{"train_examples": 97500, "horizontal_flip": false, "mask_ratio": 0.5, "encoder_moe_every": 2, "encoder_shared_expert": false, "one_sided": false, "adamw_lr_other_params": 0.0012, "magnitude_pruning": 0.7, "epochs": 5.7, "lr_schedule": "cosine", "final_lr_fraction": 0.05}
Rows from block 4 of the encoder of a small masked image model, named by matrix and row number. Rows with one number belong to one neuron. Each number is 500 + 25 x the weight over its row's rms, rounded and kept within 0 to 999. All counts start at 0. Numbers have three digits each.
After each neuron's rows are labels from the 100 images, of 14976, where the neuron reaches its highest value: "place" is the part of the image that holds the peak. Only what is clearly more common there than usual is listed. The data: flat shapes of many kinds, plain or patterned, on busy backdrops.
# fc1: MLP up (encoder.blocks.4.mlp.fc1.weight, 1152x384), inputs 77-153
# fc2: MLP down (encoder.blocks.4.mlp.fc2.weight, 384x1152, transposed), outputs 77-153

fc1.578:500500500500500464500540500500525500456500500500500500500500500442500500500500526500500500519500500500500557500500500500440500500529407500500500500500500500500500485500500500500500500500500460500500500500500500500562500500500500562
fc2.578:500500500500500517557500500500500500543500500500500464500500500500500500500500500500500500500500500500500484500500582500550454500448566500500500500500500500500500500500500500500528500500500574500500500500500520500500500500500500500
place: bottom centre

fc1.524:500500500435500500500500433474513450474457500500500500500500500500500500548567500500500500500500460492500526500500500500462464535458500500500500500556537500500438500500500495500500500413500500500500500495500500500517500500500495500
fc2.524:500500527500500500500566500540500522500500528500500500500500394500500500427476500550500500500500500500500481500446533500500500500500519500500500448500500472500500500500500500500500500500500553500500500500500500500468500473500500455
place: top centre

fc1.604:500500521511500548586500500500461519500500534500481545500500527576500531563488471500524460500500517500500500492547490500488500544528500500452486500532500486435500500500500500565500500500500500500491500517500527425500500500504508500
fc2.604:500500500500500553500492574534500545500500500500500500542500500500500473500500500504551500469500500500500447500500569500500500500500500500500500500500500500583500500495500500544500500500500500465500500512500500500515500500500500483
place: centre

fc1.199:500500500500489500497555500542500456500500500500500500545526527500500519524464500500537500457500500492500511537438471500500500500500500451485467500542500523464500500478467500500500500500500500500452500500503500500469484500500500519
fc2.199:500500500469426500514500555500500525500500553567500500500500355500500500500500499500500500522500500500500500467500548500500500500466500500500531500500482500546500500500500543554538500500500500509500500500500500500446500500500483431
place: top centre

fc1.77:500500530500415470577500500500500500500500500500500500500500500500500500538426500463500500491467515500500500500500550500500500500484575500500500500500500500500500500428500500500500500500500500500500500541500500537500500500500500500
fc2.77:500500500500521500500500500463500380500500549500500500500500500500500500500630500500500495500500500500500500500554424500500500500519500500500500500500500500500553500545500500500500500500500500500500500500500500500500500500500500500
place: centre

fc1.499:500500500500500463449500500520500500500500500500500500500440500498445500500531500500500500560497534568500500500500500500451500500481500500471500500500428478500500500500580500500500500500500500500500500500500500500500500500500500492
fc2.499:442500500500539455498500492472500483538500500500539474447500564484500500502500500383500500491512500500500500509500469500500580500500486500500500541500500500500554500500500478500500500466500500516500476472500500558500500500500500583
place: centre

fc1.568:500500500500500500500500500551448500500581500478500545500500500459500500500408500500500500500500500500500500500449500500500523524478590500500500425500500459500542546467500500500482500500500500500450529500500500500500468500431536500
fc2.568:500475500500442500500500520500500500450500535500500538608500500500500500543573500592500500500500522500500500500530500500500500511571500500500568595500500500500472545500500500500500500500500500500500500500500500500426500449500500416
place: centre

fc1.447:500500532500500500500466500500500500500500500500500500500491500500500500541500500500457500546467500500500500500500518533500500500500500500500500500500500523500500500500500500426500500500500500500500500500483500500500500500605500500
fc2.447:500500500500475500500500500500516500500517500500500500500500503500493500500500454500500500401510500500500500500538401449500500500500500500500500500500500500500500500500500500500500500500500500500500500500545500500500500500439540521
place: top centre

fc1.530:500500500500487580500561500500460500500500500500433500543500500500500500500500439500509500500527498475500500560500438529559500540500500457548451419530500578454500500500500457500500459500473546505440500500482500500500456500500500564
fc2.530:500500500500456500500500500500500500500500500500500513500500399463500500500500500582500500500500500500500500500500500437500444500500500500500500430500500461500444534500500500500500500500500500500500525500500500500430500500476479500
place: centre

fc1.119:500416535569536500500500500500500500500500500500500500500437500500558500500551536480500500500453500500551500500500529500500500474500500500500499500500500500500500492500500500500500500500500500479533495500500500500500523500500456458
fc2.119:500500500500500500500500500500500500461500500500500524576504396521442500500500500597500500500500500500500500500525500500500500500560565500460500500500500500500500500500500500500500500527500500500500506500500500376413544500461536500
place: centre

fc1.218:402473500500500463468500500500500500500500500500500500500439487500500500500526503500500500500500458500500500502562511500500500500500500500500489536500500499500500500500500500500500500500500500500494500500500469509492564500500533500
fc2.218:449500500500529448500500500453500493522500500500513477438500550483492500500500500418500500481500500500500500494500453500484564500500484500484500545500500500500540529500500489500500513500500500500485500500520500540500500500442502574
place: centre

fc1.520:500500500500463562500500461533495437500500500500500516500505535488500500495500474500500544498500500500500500545500500500500500500500500433500500500500536521437500521477444500500500478500478451500438500500474500500500460500500500546
fc2.520:535500500500451500500500500500500511500500500560500500500500365500500500456500499500500500499500500500500500481500552500500423500448534500500513466500439500514453500500500535496511500500500599445500500520500500500404500500500500444
place: centre

fc1.170:500448500500487500500500488462500530500500500500500500559500472500500500429500558510500500500500500500500500448486500500500500500500500523523500500500496500500531464536500500500511500500500500500500500500516478500500500500474500500
fc2.170:500490500534457500500500518500500504500533500500500500500500433524500500500500500561500500513500500500500500500500500500500402500500500500500500500500500489500500500500500500500500500581500500500500540500500500415406500500465549500
place: centre

fc1.356:533438500500500500500500500567509500500500533467500500500506532585544500549500479490500459467500485500500500508500500500502500507500500500500500515524573500500500495467500500500500500520605506500500477550481500500438500564428500500
fc2.356:525500500500486549500500500500500500474500500500500500552500450500500500500500500590500500500500500500500490498500535500482436500500500500500500500500500500500470500500500500500500500500500500500500547543500500500451500500500500422
place: centre

fc1.672:442500500500509500500500562542500500500500500500536500500429500500500500500500500500500500500500500500500445500567500500500580500500500500500500521500453500500526500500500500500535500500544500500456500500500500500429500500500500500
fc2.672:445500500500535451491500500456500489530500500500537475440500557500500500500500500391500500506500500500500500508494474500500571500500477500500500541500500500500538500500500485500500500464491500526500483471500500565500500500500500560
place: centre

fc1.494:500500517500460472500500500500500500500500500500500555500500500528500500500500500410500500500511475500500500500500500500500418500500500530500500500500500500500425442500536503500511500441500500465500500500500500554500500500500500457
fc2.494:442500500500540447500500477500500483528500500500500440470500560490473500500500500457500500459531500500500500500520449500500577500500500500468500528500500500500562500500500485500476500500500500515484482481500500500500500500431500583
place: centre

fc1.191:500500500500500500500526500500520500387500500500500500500500524460500500598474500500500500500500500500500500500500500500491560500500500500456500550500500491500500553527500500526500500548500500561460573500500500500500500500500500500
fc2.191:500523500500500439521500500500500500564500500500501500496500500500500500458500519450539500500500500500500500500500500500500500500500533501500500500500485500500500500500521500500500500500500519500500500500500500549500500500500500549
place: middle left

fc1.523:500500500540500530500477500500500500500579500500420540511500500500500500572434500457500500500449500500552500449500578500500513500500500500446472500500454500512500453448500500500500500505500500500500500500500439500500500500500500430
fc2.523:500500500500500454440500500500500379500500500500560500500500496500500486500599500500500500395500500421500500500530492500500477500500446500452500542500432500500500500500500500500500500500500500500500500500500500500411500500500500500
place: centre

fc1.114:500437500500500500500565495500557500500520500500540500500477500500500500500614500500500500524500500500473500500500418500430437500500544500500500500500579500500500500500500466527500500500500420500571500500500477500500500564500500500
fc2.114:481500500500500422500500500500500500506500500500500439459500500500500500500424500467500500500500500500500498500484500500544549500467500500500500500500500472500500593500500500500500500444500523500470500500500511500500442500417542572
place: top centre

fc1.43:500500518500500500500500500530500500500500500500500500500500500500500500500500500500500500500553500500500485491500500500500531500572500556500500500500500475500500500500500500500500500500500500500500500468500531498461500500500500500
fc2.43:439500500500542454500500501462500486532500500500523477440500562500496500496500500408500500495500500500500500510500461500500574500500472500500500548500500500500549500500500479500500500477500500516500479464500500545500500500466500576
place: centre

fc1.108:497500500500478500500500500500545500500500500518534500521500500411500500537500500452536469500477453500500544500500535461500500500500500500539500484517500500500386500500500500500500500500500500500500500537500500500500500500500501500
fc2.108:500500500500510445500500500500500485500438500500500500453500500500500500487500539500500500500500500500500500500500517500500538500500500500500562500502472500503500500561500500500536500500500531500500500575500500500500500531500500529
place: top centre

fc1.375:500500500533471500500433575478473500500569500535523500440483500500486500473500543536500503504493500473488483500500500500500500500500526528446500500500441402500500458544500500500500500500451500500500500533546476500500500416461500500
fc2.375:535500574540417512500500557535500499500500500500520500500500500500555500500500431529500500521500474500500503500500552500500375498500520500500500433500500500500500500500500500500500500500500500500500592584500500500521500500500500442
place: centre

fc1.55:500500500500500500500500500500500500500500500530449500597500500500500500500500500389500500500500403500541500500500500500500418500500500500500500545500489574500500466500500500500500500500531500500479500474500500550500500500554510474
fc2.55:500500500500430500500500500500500500500558500500500500500500500500500500500500500532500500500500500500500500500475500403500509500500500500439500440500500447500500618500500500500500500500500566500500500587484500500500500500447500500
place: centre

fc1.47:500500500500500500515516500500461500538453500500500532466472573504500500500410478581481500471500528409500553500500469517500440557500500453500500500500500574500500479446500500500477500500508472500500500500500500500471500538500500500
fc2.47:551500500500500500470500500500500500479500500493500500556500451550500500500500500500506503533500500500535500500500500500500363500500500500552500465500500500500387500500500500500500500536500500500557500567480500433500500565500500500
place: bottom left

fc1.216:500500450500500500500500500510500500500500500500500478500500500500451500500500500500500500500500500500500459500500466498500547500500500500500500519500500500500500500500500500500532529500500500465459500500500545500468500560500496542
fc2.216:436500500500545455499500509464500501537500500500524475435500549488500500500500500396500500500500500500500500498500474500500580500500481500500512541500500500500536500500500484500500500464500500509500476461500500564500500500500500561
place: centre

fc1.458:500544500442500500500500500500500500500500500540401413500455518500480500533500500415500444500500500500500500500500500500500605500500500500500500564500543500500500500500500500500500529500500500500500503500500500500500500552500500572
fc2.458:500500500500546469546500500516500476500500500500631500490500500500500500447500500500545500500500500500500500500500500500544500500500500500500500500500464500500500500500500500500500500500500531436500500500500500546500500500500500500
place: bottom right

fc1.362:424486500500500510500500414500500500500500500500500532500500500500500500500500500500516500415500500500500500500500500500500397500521581500521500500500500500500500500500500500500500500500500500500500500500500500500500500500491542500
fc2.362:500500500500500459500500500500500490500490500500522500419500500500440500500500500500500500500500500500500500520542500500500526500500429500500526500500500500500500500500500500500500500500500500500500500500500500500500500500500500500
place: bottom centre

fc1.342:446504514565500456469500500500521474468500500500500500500500508500500477500500500500500500500500500500574500505435519500500372479500500612558500500500500500500500500500500500500500500500500500500500500500500442500500500500580500516
fc2.342:500500500500500500500500500500500500500500500500500500471500513500500500500500500500500500425500500500500500500561389500500596447512500500420500500500500500421500500500500500500500500500500500500500500500500500500500500500412500528
place: top centre

fc1.98:500500500500521462500517500534500500500500538500500534541448500544500500500504500500500500500500467500565492500500500469443500483500524500500500539549500500532500501500500500500527500500500500500500500500500500490466500500500500473
fc2.98:461500500500534434511500500460500494544500500500523445449500500463500500500500520413500500500500500500500500500500500500500561500500500500500528542500490500500543500500500500500500523475500530500500500482541500545500489500459500567
place: centre

fc1.74:422500512526500391500500500500533500500544500500500500530500500494434500500500500508500500500500500500500500500500500500500500492500500500477502538500500500500500500500500500500500553464500445500500500500500500500500500500500500449
fc2.74:500500500500529500500500500480500495526500500500539500411500544500500453500539500462500500500500500500500500500493458500500528500500500500500500500500460500500563500542500500500500500500500500500500500446500500516500500500419500590
place: middle left

fc1.649:500498500537500486500500504443500532500453500500500462500500424527522500448500527500474495500423500500520500500477500487500584500520500513489500500500459502522561446500517500500500500544500527459528500431500483487500500500525500445
fc2.649:500500500500500500500500500500500550500500500500463500573558463500500500455500500500511469532500500500500500500500500500500490500500530500536500500500500468500520569500500542500465500517500511500500551468500500460500546482500564500
place: middle right